config = dict(
    train_examples=203450,
    image_size=32,
    translate=0.12,
    targets=['generator'],
    norm='layernorm',
    hidden_act='gelu',
    parallel_block=False,
    patch_size=[2, 2],
    init='orthogonal',
    beta1=0.9,
    max_precond_dim=1024,
)
Rows from block 5, named by matrix and row number. Rows with one number belong to one attention dimension. Each number is 128 + 24 x the weight over its row's rms, rounded and kept within 0 to 255. All counts start at 0. Numbers have three digits each. After the name is the row's rms in percent of the matrix's.
# v: window attention value (model.blocks.5.attn.v.weight, 256x256), inputs 0-127
# proj: window attention output (model.blocks.5.attn.proj.weight, 256x256, transposed), outputs 0-127
v.78 107:150118098142098125172135095140143134085089120130139106169146119183139095108135098128124062094102125125103119153127134114143150136170171165125134105112158106098136111124181143142133137118113126125163128094122164104110163114119165075172110162139167125139135124152132117130132099113149141140176140114116148113107107111132157105112112131141113153119077131130132143128151151174145160136159
proj.78 095:113120127115109145161133126125140144123146167087099142161196149115141091130149146081135128154125085101149108133109074171117155086109167147135147126149115139147112146120140115105131107169146108141121130094128119142151109138129096146171138164116149111178171122109074156131111116143124139114139134133137090129087105155083155145118137090146154168106138138100122145132104110136148081116120
v.79 101:120125103087140124163116141131125093128157112117129121134115157132124126152099111155113096181149095150158107131102161110113129105136160101118155111124144151111141131125146109104084147147157146154138094108086118080141108163099125127146149128105150147105138098195110101134099125132109163131164126119118080145089158110102148126144143118104094078158129160150108145095122079182126131139102
proj.79 100:136116115122113127143150111122129140112141140118153138141067097100114125104121107132122174123153096137155162133093142131191137101167129132141133106114092171123154131121108147157150157132128146083114128120133148127098166179142113112156106117150136144091131131137163130144152143103137137132113067134190155133098101160133147163162125118149151089143129129140149143103168124132162110152119
v.80 097:148088123101129124154130092134139113131129119098148105093131103093118102170119079131138132111161160141146116126110123142129129140092150163108150137146144151136118111172160133109086075092138140137055118118127108103131141113128135136149104156128142142150128171115168116070161111185137097166119141153133106143109129080116098146140146167113107133148158123090150100208127137118104112128159
proj.80 102:123123144134138157148120123101113119083119128126155169116120134112118139110137138142104121152130104114150159141163158159114124158132104096090119103102088100151130117105115103153106130139106140138176134136097138162147073165136158120149133135159127094096162119133136138086187144121138144120166132143129136092146128177124132132147127099120142150134131172109102155125080124136117146096096
v.81 094:174127163129085113107110115145163151149104170144099114105104116133098098139157147104138124167115111127117114113112134163106106118136134120154150124126144134137159126143123101087144203191151120144099132164131154161111108118182134126124140148114171130111146142150127146177145135159120111116184110185110146134115147105160146109149137130151098142183129151143153175187157118136105116148141
proj.81 103:175126177119118164150113121113105170134101135123093107111131148137150166142168128121126092169104128124120113147133114137136118131147119146088143075080095101120078126119124138123142153115158161147143159116129154180112123140111113122103127183171140108093176135115084107163158159091149155117103163119127074155148147119127127158121132156149141145163124179142135122087131112151135112148124
v.82 100:171134120168144097147092122129135100127128111162155136081140128107133057121109159143121088118125118179161108119153153070128138123101145136122153112088124120123142151187112136101159180129135126122147140111119132158166152127132148107107124147114183110144116134155080157115160142132167091142120131120085171156141130124135118087129143153165128121130098146097132151114132112165153127095128
proj.82 099:119139127111131134129138138139099156110080132147129174135114109175080098157140096140130090106172101132112130121103159109099097133135070089123091134128118174093143128132118128140118148118086152099154125137146134165121125140169114140077125129147123087140102137089125104129136093085169145134138099127137077146132127176135092101160132116109140135140099133122112140129150114123131136102111
v.83 100:101118101165103116136110108110118088121106124115126139158139097155172086125145127160158105112102144142137174128153119158143092145119092127106130126065091142127156128111149117143140165110189111104114102122088179164129114124114134141146096135132115123106088120142131101083144166172113073136122117122090167152132125143129150112111114063114179107112104141128105119097157109126136149137102
proj.83 098:115148117130087140127139088142162124139130114132132141129130154198168127125112098169116108094112133095115080160132153134176114085115146165126153170146158158146139148141110126074147076108117145160120130151122124127118125149130126108184089144115141117105120150138114160124128109143133111031118122125171109149094145134129123141158112128140161135101131133134150102149113151127099162149099
v.84 099:123150156138138130148108154138079119114131124151149095126147110184115160123144122067139122158152095134096138132092147181149202110110118083132160132157101109109078092110131146132149106101118132107099106136115095142127153139166163196138103141161129124097147102142070145144087128165087138142151153145126141111133154130134172145126133156112147120130154134129133158112104128168150126126142
proj.84 110:119129108115134146094140168119141154121136066081140129184093140167124145083135099119094134097124154152112100090194154109166112085115140105147111146136114107131134130134171122106101110130114173138129157142133119109125092167158122134135138140090113177091129158085113153093118120090119119086176119178104122171114111116131133125114091090098157128127093158096119134115108149113110132145112
v.85 098:070160107111067076126133091138163131097136159133126116101137169149118122105119088142122130115120104184121105145145137117114124170119141120100131126130160069115132173155149126094113110144153116116101142185110092117110117152137156136130094123119148125110124118139107113112170117149136125117121106116113144088154129104155097132120150090089111108163135112122148135129160100147119090150148
proj.85 108:113163086128111142069110149155149113117117177120166136132153125179170125095105142131146109103147117157162120102138143092094099125121082133109133131113116119123158145159100154149093172119116146138122126137154112160105126121115125132104121148101084110103158105110137126175130157109115135142107171117155136149123106127129142132115124145143153130127150105125099108118144075126091116119149
v.86 100:124125199129143152097139098128160083128116151146120151126116109120140121145098100151131098088115132131145131119097145125131117118170147092125095127144074106157179129158134114159134110144123124158114154119153141152113092135147175105128132152125090172099170118153154157147157123095104130123090120084109124105125139119125141081113136133119147104109133090115110059099124138165129119118116
proj.86 098:132134138184132060104132135112106129095161124109104132125097100134132091136110114099121076110103129162126113131078176124112153093158104107167097131097149146123142117085112131108161134138147164151141138115109118155162149142150127152143166147084140121155140110107156158145136081128146113106166134128149106110158091107097094095186099135096150137129124140132165101105138148155124127130156
v.87 098:126142126080146133169116121142117106097122110152160127135112138118173129127133129120154157139103128092117124146090113102128100087126107096122175145141088151181131127153101093154131152157120112146114112103090156123105122104138108119157101148176123131117181141126154123141133111157121178168113114133121096111096127110171094121128172137152122158129158152117131100141116067158149108098094
proj.87 103:148124116119117119166159142153117183161134139121094135113133163126121133113144146128148109075118131123092109120123120129144104175177115127138135104136124124154106143087111112123150145172125093108099164131138120093121154119134121121145113137127126126156124166141154164128170151109124170120119157153125131118147170153148155145115095123140141135126178181110110151082094103182101123160147
v.88 091:125113130141056089097140102119129160154112168120112128159117183154173112119117116166083131152149104101141061078136154097131130165107169172134148131165132122113109083137151141149125087160115114147124082105136150097132137118130128137113099097135053108144097130139142124132078156130138125083118144133154135131120143135185144105130160125183150135140151119133116122091123130118108111114154
proj.88 102:119119149165150103129084096130115112135098123124135161103144110104101107129079148111149155110145117151070128143131153121136142128121122103106161046134176124119128151135120152122146087117103147160127097142124088154150152140111127125088136125161145126169142094154154152118095119151105111168135143132131106175101058114110132083153119175115109121127108101141107162110158173117104132111120
v.89 101:088118131168090128138145137136107124140120098149110164137118132096159150076089146141126149121132093092137134087089128104094136124137129136153139165130123096153113105124163111140116140144127173080126138141120140143131175152147135112102140133129129079125180113092105138138103125110139087130091121151145129087115111120143096130164127145140143174130170141129171138112118111100147103099111
proj.89 103:162130127118106107164129140116173132113130110095123132107128097153126087135146154138123173155130131095131132119106112100136113145133123140128132187123121112123156122088097136122110117129145170097120129119165131083105145139124157153130135140145141140128124129115085156136125120131154129114127081205099128105140122174164146141108115072143140170163193071116142178123134107130109154186155
v.90 110:128116167120138165142129134137112130091090101148113140118097084129173090119125155125164129119130105102155157113132161167137118172107136130110136108127114142123116136123075127093098152132143167057150130142163082121148123083173120139147109138146138125145114118101117166130136154135137127154169127144067141126114082105140131113165132116113125118158096162133076155105107158111089090131126
proj.90 093:145150100099131105111108116150138114127109133129076174137108188134124116125087092140102116102092147174111150155121104164168132136136133120107110103125083146113145118126137116150139127152151147119111141113134143123107094089111141149095147118097103134133192120145139100153127125131123118146147112145142138086127199148115122158128160141143125125143178134155141140152121153125153151125106
v.91 111:132098103095086165056134138116131138156131140123130133128116143126138150141111068098181096139111068174162166126167142092149174114147110181171109127124152122138127113129140138128118094184125142103124124132160186137088144142175100146134151151176116113139159176139116120140158161116160154122104119098110141118111119104101133157164141084152112116122131137132111130137106148149140170149146
proj.91 095:115135121105119089073136137161175117113122136128098132154137105133141137142120104128132110117125079110140115122151132105144185094092145132124132109136093158160145159110107131133132130158146108126133129117154102146107132077132069116118159061133156087101129102137105140143111134083165147096116075156104160133123097114150103104113120115116127107109145098137170130138126113161156133098081
v.92 100:104077095085128134145130120118113136125099150141094140141180145107116106078116092104167142121083129155179102129095146169119151139136120089121113135156118096142103126122129128134134106083080102142134118157148119118117110130155144130143144160167107152115143122131138134142127114120141113116104120165127115090159158083149146118145128101128126139116111177134106093079116143146135113111075
proj.92 094:138152166133135103100097152104135081148155124131152071118133148152130133131131122095155151136101142163129078141146088141109163152183145160142124117120143106158110133116175108120111127124152161128138127118145105130103127113108173163114148145099129157118113116138072152091107177136121118101104167129131140130118179155131127168105140143097123137145149149153135141166164116133156110115146
v.93 099:126095089113126161124154118100173102173130115134159168120125140134125142092135152099094159148152088130107113143123125144100207152089102114154128118094170117138125142098108122167137145112154123150120102118108098181127123066124147143173082157135140125130164123124128085137197075124112128101148106143091163110098092096097098122157138120162133138145117103117147073127104093135069144127173
proj.93 104:169100085172141149118127141130184111162159130083100151116142106120174153138142150124139100145069123151138107122140087088147112175137128133161167141129142149120135145123108150158098148083155136152095150124122150150133116099136092123099172159127118145123132123141120109114115140083121125096098140103133137118120134112113163121188149132106087141154138142149088139122140159115134112138131
v.94 104:109129071136135127111128128113076134113102177120126098135204127157153126105105125108138191158167152114194180097146093140127162145102139142100118133158122118098090108095122124111126089127158136167104100120112144136121138071138105144129136113138119089127096130121148150113152127156115155166133131137079093168115122153085126136158092090116114104146122154107115144177153125147136147134133
proj.94 098:122111108106146134125122123159171127138127113162106107160149155107140121147180127117097139146097131154110121140135126094140174129121142115142105104108071143090127153075139111092101132129128145177099126111121086102130142120090106110155129113115161149134106125122156124124136117180121068122128108159163096151096095117157136136087085105151129116102159155159138045136104168131146116136101
v.95 091:112123135156119160154075128146120131133164125157149126175150159106195159086140137112159133097106130098169133150164126131113135101119150120110145084123147140098119124114119103124104133115155109135097134125109168168087110118108173110148141134170073099132163138101081107142118114082132104115079123132106098178159080109137136116132137166126103121133135140102190154144125114099082111121157
proj.95 103:108116125117128150147126150126119150080080095065142123147121097157131156100091150173135103143111145154088122115127184163135110089134112147177125109112127154127156139112166150092141095133111137091104151140114088122148168109108165097104107130131121142132133112139155128124107135144141159115114119128104134142124139120141121164146105126178130137107134121130081125157134143144188203142155
v.96 103:112137094148127109125138126119129134163142177068075086150118127146116129137128128149100141150118140102164135156121115123139168102176092088133161096082112094090115152165088132175113147123116170125155103150139125127157147150165126107137112121137116170107126118167155139158142110156107133109152123156107148095124157095078096096152122180119137068092160109123148106099167104098138108138139
proj.96 096:144119145115110143114140119145150150118129112144124150117135163139153137157094137113136159142144156134069128148112134132151133091110117129148100080129095112126073185101126135072115134108126138097095109138173118152174149131138124148121152137147090121113114135152143119146134096121150164102150121123158104107127140120152118165092129153178092112128133144187107182116098084128123120128146
v.97 094:111154079132170162145120165166106110134169125094098177145108116132116149117141175119126192087138113181118118127139120141112130131093171129073155098133111136115149114132123124106110122137124110150143142163139074128105159141110129193170185101180155115148097159133068136138117205070174146104147109112146101117100141156142100091125100121156168154093136129150115129148120127144123162145125
proj.97 097:136143083131119154150174126137101119142131152130144171101124124129143137120110130108099127132088119145134124106113093117104139153132120108140111159113089062147174187093134111135095092109150087119120170127130114120100117124111130136096141105116116106130128092126135136134116149146105124128084130135112140158110184120136129131125094110091114125126124146106079123175117150195108110156180
v.98 105:155152108141160148127105082153132103117118096094090137171121129116145145124146143150126140100132153175141167111160150149132126109113111121104126133166104118114142109129150125137140112158150129088117102117126123150096102127158149111062155093144114167136120125119107172088134093121150126110132086099085142094169122132133156160133148103140159190110110099105174171145116135098126115145106
proj.98 097:088123125173103108112129120147149105165142105102121115115107143145147138114085149135122139118095151134097185124121136120149131126100130126057132139132115118156077123157149140135166143085138145117126122131137121127098155097136143146141150103128113110109094088201182088118135131106121157117131131139128118122141098144129109188107179142153164101157101121127141136100161133090153148117107
v.99 107:116114093166173153137116116159117159137157122116118104138130145107069132170161140125128120129113147114107126144105113133104144120104108156158116131067153118124098105106129125157156181077109124112120112121188141134132132184150105124134152128133136157092119122141157139098160144119122133141101147139145099143126101141108142118152105113150116159150120143143117136121054148100148149183111
proj.99 107:175155085136098163141128070182153078124124158065150165130114144070127137133137141120135133147155115126115109146107105121123125126089154127118078133162124114153107108107147148150132147106113125138117098092119093134161132108152160145144083108141166145105147165132137140101139087116178133133101147127099127132110124123117116162137178109137118130110115139100153122118128111097138126133113
v.100 106:089103145114147133136113109116160093132169126093167139148124111141155117121106100109134108138113095125104146129088096136115139124144133067169137162167176124112129143129097140125054135121144158145133072128153128134127108114153129108157115072166182080125157115111121138148140115153131101090125086106108119133121147102113094149125142128166092107163152144142083114132147136120121120111097
proj.100 099:098167119136172114107099123140153141149113126101143104104115132136123168121097154142145096117114139093118146119104122085113124086124110136149117074134076130113141124132106122181120082148177165106152107113070160165104129135121141076147124115144121137060154127123145104127127144117097141144174069127114107119111123118130146118130095101111134130120123138173085145149095119182118110138152
v.101 101:125103086135143110166147124143135084141198169137142128158134142095100117170135158121093144064114145120102148139131153148115101139142096152101128173140127094114138116110085108117127147177140130125163133080130109131128170141096096127144118130132090136118070133089101167116142154120147110106141117114124125089139084171130137083090119140140161090107114104144147155135153132110130129109148
proj.101 098:081087131134125123103110139115151145114156176127091117094085114096122108121124074139076182159117116124133133162144144120124145139152149131118129146097118145132178098112078116149176079145157091141118142108109148141145122119109162167158131101143120151155110156142093142101160142152147122121144166172142125178165164131102164124133127094125137108154123117149129147122131125120097156149123
v.102 099:120164140170129096104128142112100139160174153109125111147131102099166114157158166101095156120136107137112155181168123159144129164139101113165157129135115113136147146135108116114138125106150130142128123145116109139088096136109131150099146111119124110104103104116138172172121183108115123122143163136158158095134123098116164134116155130097149105154117116161188113086157139100112102121168
proj.102 102:120118144130104128129121125168130141134131132129121127125121168137093181118108121076116064107138133125146143154172149088142154134143159166093124132135107133100083148154119153093130129146116081092128145149095118091097113174108106153130106121126115116121125181150135122160111108140120113112140131154125129157156101128126148111141154148127141173134139141155144140172140159094154156121135
v.103 094:094155129098138147103111126134104154103126106163137097108105139092136119151129185122103142177179133108099141081114138132108113141100112103098114137153157131118108131101163107125145119099149121122166169120197079089126141136177144161134162080173136160113145148139128123093144147128088122128136146134128142089122127145106165099146134113150089137101164093129128126099143097132110132135102
proj.103 092:138091066143125104119127088119160132164159148141118115123128131121133108114159147108144155158081178134155099116130132120133111112133083156167146073166140174128083118107160113148183126119114110101130151134104100108134087124099113069144149125150137179147138168131126125132148133106121101118097179115139137132131155149138162115118156119091169137126117117131151131167147144119089153133118
v.104 104:103090137133136138166094153110116119152124124086148111164101068120109086126135103147072131120123120140119115138123113147103145110105106150115115105117117132171125108160174160146127126174123118189119166114139091132103142121110144097103092139110151141122090181076128126114151124117160119133115125125119118094138118159114182132150096151134165119118149105128151087146103129089106118123141
proj.104 098:126123174125132105107136136087142159128122102093191112154134108153134168091135150084129136139151111148168135080124107107106142122155087111083107117114110133146107087106143144125151143134107131115133123139128114148147088123167100149142115133124125175090147139113126145168146145134134137117117125183119140146075122118165140146128129121117102108130113130159142131125079124098176129125102
v.105 103:121102129198109112143138159113129111132109123136126150145115158125121183114145137112153133147161143128165116116153106108136106156123113127124121194128121100077146119159135144149100121127099110131135158120156137071131089120132111129110101154149130114137089113167147183131105173098118124132105135127165123126100158123128092167134131113101126122151149125102111108053119128105137154148140
proj.105 098:134115148116092157137142142096101150138120128137136153110110139123117122129172106097155126175119138110119120107132134101132130138092116148101112119101142161113139105130130115123133130167120124144146129090118134176111147145083117119114150115127140100153077146146123118143142149123100123111111133145141147107131175111127090142103091135113157192088103111151191157162112123162142133150107
v.106 103:116085123171120184088121119127121089109093098165101127161170144101146125122104129124150075144085134187124100123130097133152078114166111122139155120094113155132101146113135161098158139104141154165146135094082128135110095120134098115126147101132115106172119168124114118113107112154107109135206169083124109154138156097146087130127154102132120126092147124119156128181128122115102103105113
proj.106 094:153113185110103151103075115101118091131160136114085158147136089128109147137130155106090142143135097127154171134136138083134133140124103091118142127155091100109135160126119152162109151157144127141113124085112112126146134069109103125107133151138143105121141120176134125133116122140152097096161125141195122113102140125150122108148093095130120127101141177160125145148128069128118095132112
v.107 092:153157100147096136149128087098161131154113109125147150120119105155141124127128119136122143106135108137165105122144137111149133080124135123133140170135172124147113155163125104147185138152147108136115124129095130146122129173159152098131171135114134124137120129177123160106098089152126167142124122110118146133152154103133179113127105147138127157176147130119106138133100099099113153149144
proj.107 098:103139145106129125107076115124080123109140135165119178112115157094164076140130130127132106070100163077121149122133122140116141103142145104142162106133156098187113122130148100111145142138121125108127113143127140119158131116112111104136113143081144128134137117098090113145124106144138115124152157081087110121094154119132107118152119144120159101164123167170090091072110141153155131125166
v.108 105:141142167174127127122143106131147138123134149142133142129108129122137150148147139119071117136095072124108108128133106163129129080125170169109103099154107119126096128102140115126143140155123181092146124120089098133144141119111109129132135116134160147127132156154098168128120100132125155116125076161096152133078149149140105090176140164134096133134187139164110138152116118172133098127147
proj.108 099:137127136116156097145103118154148163118086115130136131119173129138117096149137129086139131128089125132118120115130138113152075144090120071140127090147123119074091102153093143104108135122125159107108131122154126120082142130180116128119158129141096097130100136153127136090120183105172133106127122081153169132103115122130145136117099102130097104135123121116104087147098145086066118170124
v.109 098:200111101122126172103137124153126130128116154162123130131134120127123126121089097134141074114129158118088143075148117129114141091146089128107140133121111118159110142129119175117085098105158155151135102156113122139120155069095145072125106140149148146116138123143125087194152121137149106119146105138090127103100130113132103137140087140133157167126108144156143107168129098134137144113131
proj.109 105:079106086134137102137109140152145138119123134135101176185118113182124119103146128102129184115104099131107112133181122156143136114149086096122124135138141126146108193122134135152114069143142182119126140161100157113136113150143128135171142130116142154136153120146147137126125135140148103087147109145136104171127104146138112167123109157130140144105105099114094136142131136172126142125102
v.110 094:141133111104112155157126145126156121110149122155134141115132090148110143137114104139145136085108122106117125174163135120147150111110101138092116128143092139169079106145126107105127130118167114125156106100134112121160134128083109105143125107138143120109099125153152129090153129104093101137128134106114123097144147123136120140112135131178120115164058107129197168126115098160102093163106
proj.110 101:106127092101147120141135114125154138168150101086161128115095114108130105105154105138095144132167161112108119121091159146128134099147104134129116154115137097111123121116110143128118116170123076168155172104128129153144145157115189152160088145149094113100095131093113126107088119147148123152119146095117091132120131125097130153115149133108140140111132151154125089131144147107168083115102
v.111 095:129131148075127151077077156107108152125101122117088126103134138116098103113148150160126143136140138145123156114104090139165132144175133132128075099180134111111118151164160097131123128144126123094105141125131134134134101146183121131125128128151160114111135126105141088160150127141111113145099098134165188117116127150141099101151164110163089133096102137115153123136102127131104122161147
proj.111 096:167109116112136124168132177104123122139144141164136122151163143110127108107127103087051135148108166144169175131123101118100100084159121131125138127099133151164143118132141126117142115098116129130129132139131119158134170119131152135136091129119097136128143081113114187115144094122148065134077163103180107084153159115132107157124134113110120138122148133118159171124141144106099121126115
v.112 101:088137173120148128124153095169090154173108127114100128122110145156186134151169126102148104144100135124139132103140129114130124088117122155131166111109140142129151163166106104109133140122148152097128153145119174145119114166099112118149139129171122093089163152126167157162126127157147148135130142141129156134125126114166136115129119117098141129083094134114107166116098139129140135129099
proj.112 102:123107111090197138134120127110152129127123119118125143150112134133122144112126137121132157086138128098132106119121121117143088138168145183140137137118102107138126061098123116089140180098135113131119149150119137104140172109144158165147073137158147127131081159149114114099115088138145106118162113077117107126137130139138152121131110153151143108142113118099134049127106134140145118137143
v.113 103:156152141135183141175137155116061118088133188128080130132134123129105123091100151101101165120155161130119161125167155131120083114097099120130133125131117134137130119088122158133110119165107118155131144127118129114148133116088163133114123106108142119128122095095117138153153192158117154090120126169145105114139110125139104084159143136149112149137092096115131148168122141102143100099137
proj.113 105:166181164133142115129157128088148100140118101095136100132092144141125097162137143116150119168148180171128111150145136162107132136129136180150133142090112112137127129122111135099132132108128139097090113155124126126128105110160127146129097116129161153138090150176125099148125119174134095115142109150140130110136144145097122112133128121135098126100163149104128160137179153160140140135197
v.114 101:112132096102124157068135150135139125155156129175149148144153136175112126157169100150138111163190091082143138097145156162141122109133166098161121134097148127142116142119140138084130124114140094132183102113181115107137153185123120114138103118112140118124125168100108140107137190145164096126142115145156085152105120141146111105142145126148115163122176099114095105131121121106137147131139
proj.114 104:108154154155150107154133123110130133117150124161117172132122134171151115130124148122162092151129174098176147104122151136094145138152140135129120148165074125094103160130132154111174114122133122138140107093121132163125125139116125108127170110062160143125184146132085153111209125117175152123159122130169095118111146120109115113140146139103135148101135105117102132112079121095118171137104
v.115 098:098154129104108115112162107122098121124143148137116110166120096119096124088126122083165158137164090152166117131118142165135114168146116123134112110147138170089143116124143157132152129177140137123122123128135131134158113112166129156156148127128150099122103104127149091115088102141099134098193194177137097156153114135124137112149163117120104127125136103114150134076149171145117127090104
proj.115 102:158076091139135139115112129085115102123116086121159125148132129115160096146158126146119142112143114098206104068134118119133123142138133120106128114118153090110098111089093122150125116127093061138128119116096176147110110127155125149140126115157137161107128143166118167116115144105125169069140128113100133108165140136079124138131136133163086150130114125174142130168139124142125091086115
v.116 098:115114160108125096126068105104069095128112134102127079146108121110068131125151127135141116139110102142148116106123129089171151119114124133159129150110116159075106123132156106151108140160132080164118135153130128072151101122185116135126060097124095144152139101147130112134155105108142171128119097158140163069124155104104134122138145119137134110110096154158137081073102146113153097160141
proj.116 104:100172124120103082124139123184141064099098139090133163098123120125116107191154124115091131101102107140107116127129132147120119160150099152116090159127118154164123118134105140153098171138106163109106169094126151126158118084129124149093129138123129168155147113169133143136127124153114128147135116115105123135078174112134058126101127094111108143150153133156111117076166130128066111136126
v.117 097:130139152132125119111152160142114116112141124121137121156089102095148128124131172133163101121156126127124113137125115187099110173122126133099157093126186104138160145130144157132119148126095097153145157133137140130163152157164099133090131118136118147123120158183108077155147147126089091117128167135085122135122114164130151144138117156159141098157127116098126097116109158200122127127121
proj.117 098:125062108107146137144122114096107112143181117135150124128136181136137132112137149144166125107176141158120125144104167066130117116111119114108123143132142116118171142095149180127113148104156110104125111098146122103152094076126106149184170069137114120143110126153118140133123100101145114138134095138203115130136109090072109148127136148138155121079140123120128108139113132139099102166128
v.118 103:165112147119158133122072108129164111118151125114148131136121133151146141154131113114147152112100077131124081133101110114129123102099157144107145114130064094117149120122126119115125091108138162122099123082141103151138119059081152106143085139120122126093139137148104157117098149180137108124109137143116120132130111108105112128112098140154145152093154132119163143112118126080134145103143
proj.118 107:115152112184151120122163111181152123122161108117129112114091099159090147091149110144108131134122129150129115140082104138141152144145063097137108107131133140087162148155088127139082128120130158108123124139155177109104070110142104127139122116147117099148128119162097141136135122148128129130139122149098139134150135140089087174102126157136155122172093153168132099109198127114139163116114
v.119 092:118097151135142128133138120149107155164150167129150121125123118113166149136136179152110101131119131174100095142131129112110138121131160139106144156113135091137119134102133150084153152069175098164124113138071113110153173143130167134124091128165137146144115125146137107103067153128124152140109106152129145091119161136103125138136110135163113131114179153137087119144207109131095108090117
proj.119 093:134112122151136123122109125165146092130113103128134114154124160134129144115142140130124132104091128107094153134130146110163105151119170063138126096152143146134084141129149118155121111106147125080165108084146135179131121157123108093157117114190116148137156101103140143111136156144130127131169144086159135147135122167118153114126147130104181137111139054096113165164105128128133148088146
v.120 092:128116132174150122127133114094136124145112096102135128106140160097093074112138151167112097125167104131120091096106117067112098139148095115131103106098127148105128091164154137140149143144124200152092089128110132175113108127145110151092115157135152152118142098099102121158113165125130098127164104167159161138158084126136138092121137146138131115124156183108132116138133163133114148166131
proj.120 102:136157117146140119136119142103153114151131111137160160129148117137101091136133123147119136126095137129166117122138101129142095129057127150129157085121107139118139125147088088163115130099072130086189092146133142142123100111132159131175117161170088154120153097105105143118132169153129115130153143112120138134151114075115091117156095164146161090125115161146126138130158093099101128098118
v.121 105:126128126157116142101121137131130128113091166179119096164140133145086123153138148139137110155104110155100156120129089130124135170137131087102130136147141153136159148132115152135093132068113118126089095167113128145158118173129124115094125133101092137139124144087152117099166146161125119095155106126122163079109158191116123116118130129100133100145142163136158128118139128151126156171149
proj.121 104:135136133136104137136092142148094123122168112113142116111115165087138158129122146160142133133133123099141119128120128105100084132104131141108177144149092100126091139074122128108160138131085123102142151162155140134063141092108110149129111130134151152145125119080153101125131154152139149119155118118131126114143164073132140099112114149116106117130081137139117149128114130148150145121078
v.122 092:105151083138160118165141109128144093063151112148119136123095115145158096147126150067110154155134095128123151177187083123142121129126106124164104146148140141160101101116133090150107147129096118101117126099118101148139124135151125143127104155146106160115163096131111111105112135131098111116115134137160149147125138136102133120144096139124140145142144129141127142127117126161089134177148
proj.122 097:096134130115078135162130086152138120119156128113115106149141179125156128127114124122087119125115141171081136129097136092100080101142140155104124162135122151122141113088137098167116136138140106119111097146161103071117141132112143157060149115089115099153106118134142093120163154101104118101107118093089136087141132157131095146113154079096167128104107138104149114151165138135081137112136
v.123 097:151122114141113085097115137115132116102149102143141135140123133053113135127175121115161147153083074102102175148136121153039133133160088158138140111142096149118132124131153115068124159153120170125140125123129105108138108117159155127135098105104147101136128106105138129130122156110136099129123153157132143141120157141100137136164124093107175122147138173089129125116122106157164113157061
proj.123 097:131111165150140103136135079149129109149152100131128141152095151137112141120084105110155124128146151157149143094101141118159135105142123112136140152152123121131150121135139184149116150135141135140120113179104091118154149136147123140160106104171154175087120111119184123149141120135110128143164136124149162137147137135139116106107076125130120133115122136149113116076110103112149102156093
v.124 098:143142109140162125103106160134105088185168096136166086150112144133114129154096140144121098110129109163162137135141140126142129142115076125127112144121123094148092111101166103166123120154097125112094143142094134147119083151109170164099089151125132126123145125133122145119103127115110142127119169145139135071122144116104131143138147114131130174117163117153138125083137140113111104139089
proj.124 094:086136135103126164169153123186144150159144121119096120135129119120150131110081124113115117147114132105167118140127177133145119123096159126127156155149146079123119104120152192116161118133147149127140119114134112165112130091160155089136174089126105115114103117132134140124171140077101122112154141136140163098147116152093114134117088152128120117133098093120166150116100148112109118125100
v.125 104:143080120116142136143108140121187167140149096137098131116124155139167180119110149124134109124082133099128136160122094136163157128134120063105148108127100120145128093124143120121154128074110123141092121151134129115113105136132161097123104103117133154060122162177123106149100155169141099103187110115150103110111094139099151141131144099155132133163122145129161142165150126160112115130133
proj.125 103:165131155097119151119157123122165172123158128091119116127099142127130128119132086131128148101113161159141149140137125119112071136118105086138101106145106124197118110102119117156137134103118117110120162137156124116121087110100147143108120164128121111105098081125137103116127141112109121137087169163166121107116095098117087092128123102129091150164091107110150132130132079136128183147156
v.126 105:162155131078111152112131125136156130119139083149094098117124119159124109104110142137147110109105117118087145131146148122169097136138143150103170081133102142133101109133135109126142149112087128144129146140152141133144101119093122145091127125131131167106119133176083126146130105130085189137137093128120110163136113112108106163159151140128153164107170106100111118130146135110089165081151
proj.126 095:115148098104113106103113168107115080097164120119104117161145172174112151125114153135128115115072143156115100147168103144123151152110119109121104138131124132095145083186154108138129141101137086110130163124083094101183101139126101080160143108125126134136130118128112099091157130156095109075128130142107120149111079110101178124121117138100144124144148113166101093105115090147145126078085
v.127 101:098120147110142133139128126127136140106122162126157106140132127150151143164128165081113100142163150154147076144112114142101142135144082144151115098139140106135091141155101136144086142144111127136118155148136118175154172106135150123137119119107137125146121077132142133119130160101140106146093138125122127125119118135111187143151090124104089182146101136148118147152133134135137168090146
proj.127 104:079119138102134105173109119141154172137127093182118140142134108157147100156117123151138150071127109070133121138119121093098141092134097140149136104146135050123125116144086090124139089107128113084123133097152127100132107144153135154122127137075131113153166128121130144097095089140102154118114080191138143164082130104142103094153134135135103100144149110139126149107100146180127106115117
v.128 097:083114132113139127123141097103111130121077149101115157097174123131142136125120101073147127098063080113151107137108105140154098155164125153147121115166162142136088076129133127116106139133118118145121155166120167152089142163137161127099108134104114147148107118115112120100108117121106111128182088086195131117131092099168123154138089114124122123154132157142187156117124160098130108137135
proj.128 103:115130107144112121122136089116125105116101117141132154093112091152097127097148142124163158167145178134104087104137176122076099103161153119131108095149157158129167138111163089118097118187153131130118148139136131150154173108147131117120131110134140138145188087088123113136156151151117147137147063121109147143156122113099105147153157116116114146147152118136110111121141138124133085138138
v.129 092:134111159093096180109096106149154131142122116128122143172140127113163132121113145165144164124161143143084162158118125135082180102109119096107129110092140119137141131126122153130126103146112113133111113184149147148160128167156093134143126080125143120142124130120132095121130102089153165108143093104151126112119099171103125135148133131130099102174142157124149111149111109087141160181177
proj.129 102:139117146112116135104112111088091093108077120106115136130103110132115124137120109107124114073092121139086161197105126131127079133146114149123129123087101115156093148130082114146134140121141118170142126143114115131121120118127138103114101113177086167160126102082108170120123131092124129098162159160155155116148149124167094129153133154125118143157159092123119120138124146137172107122075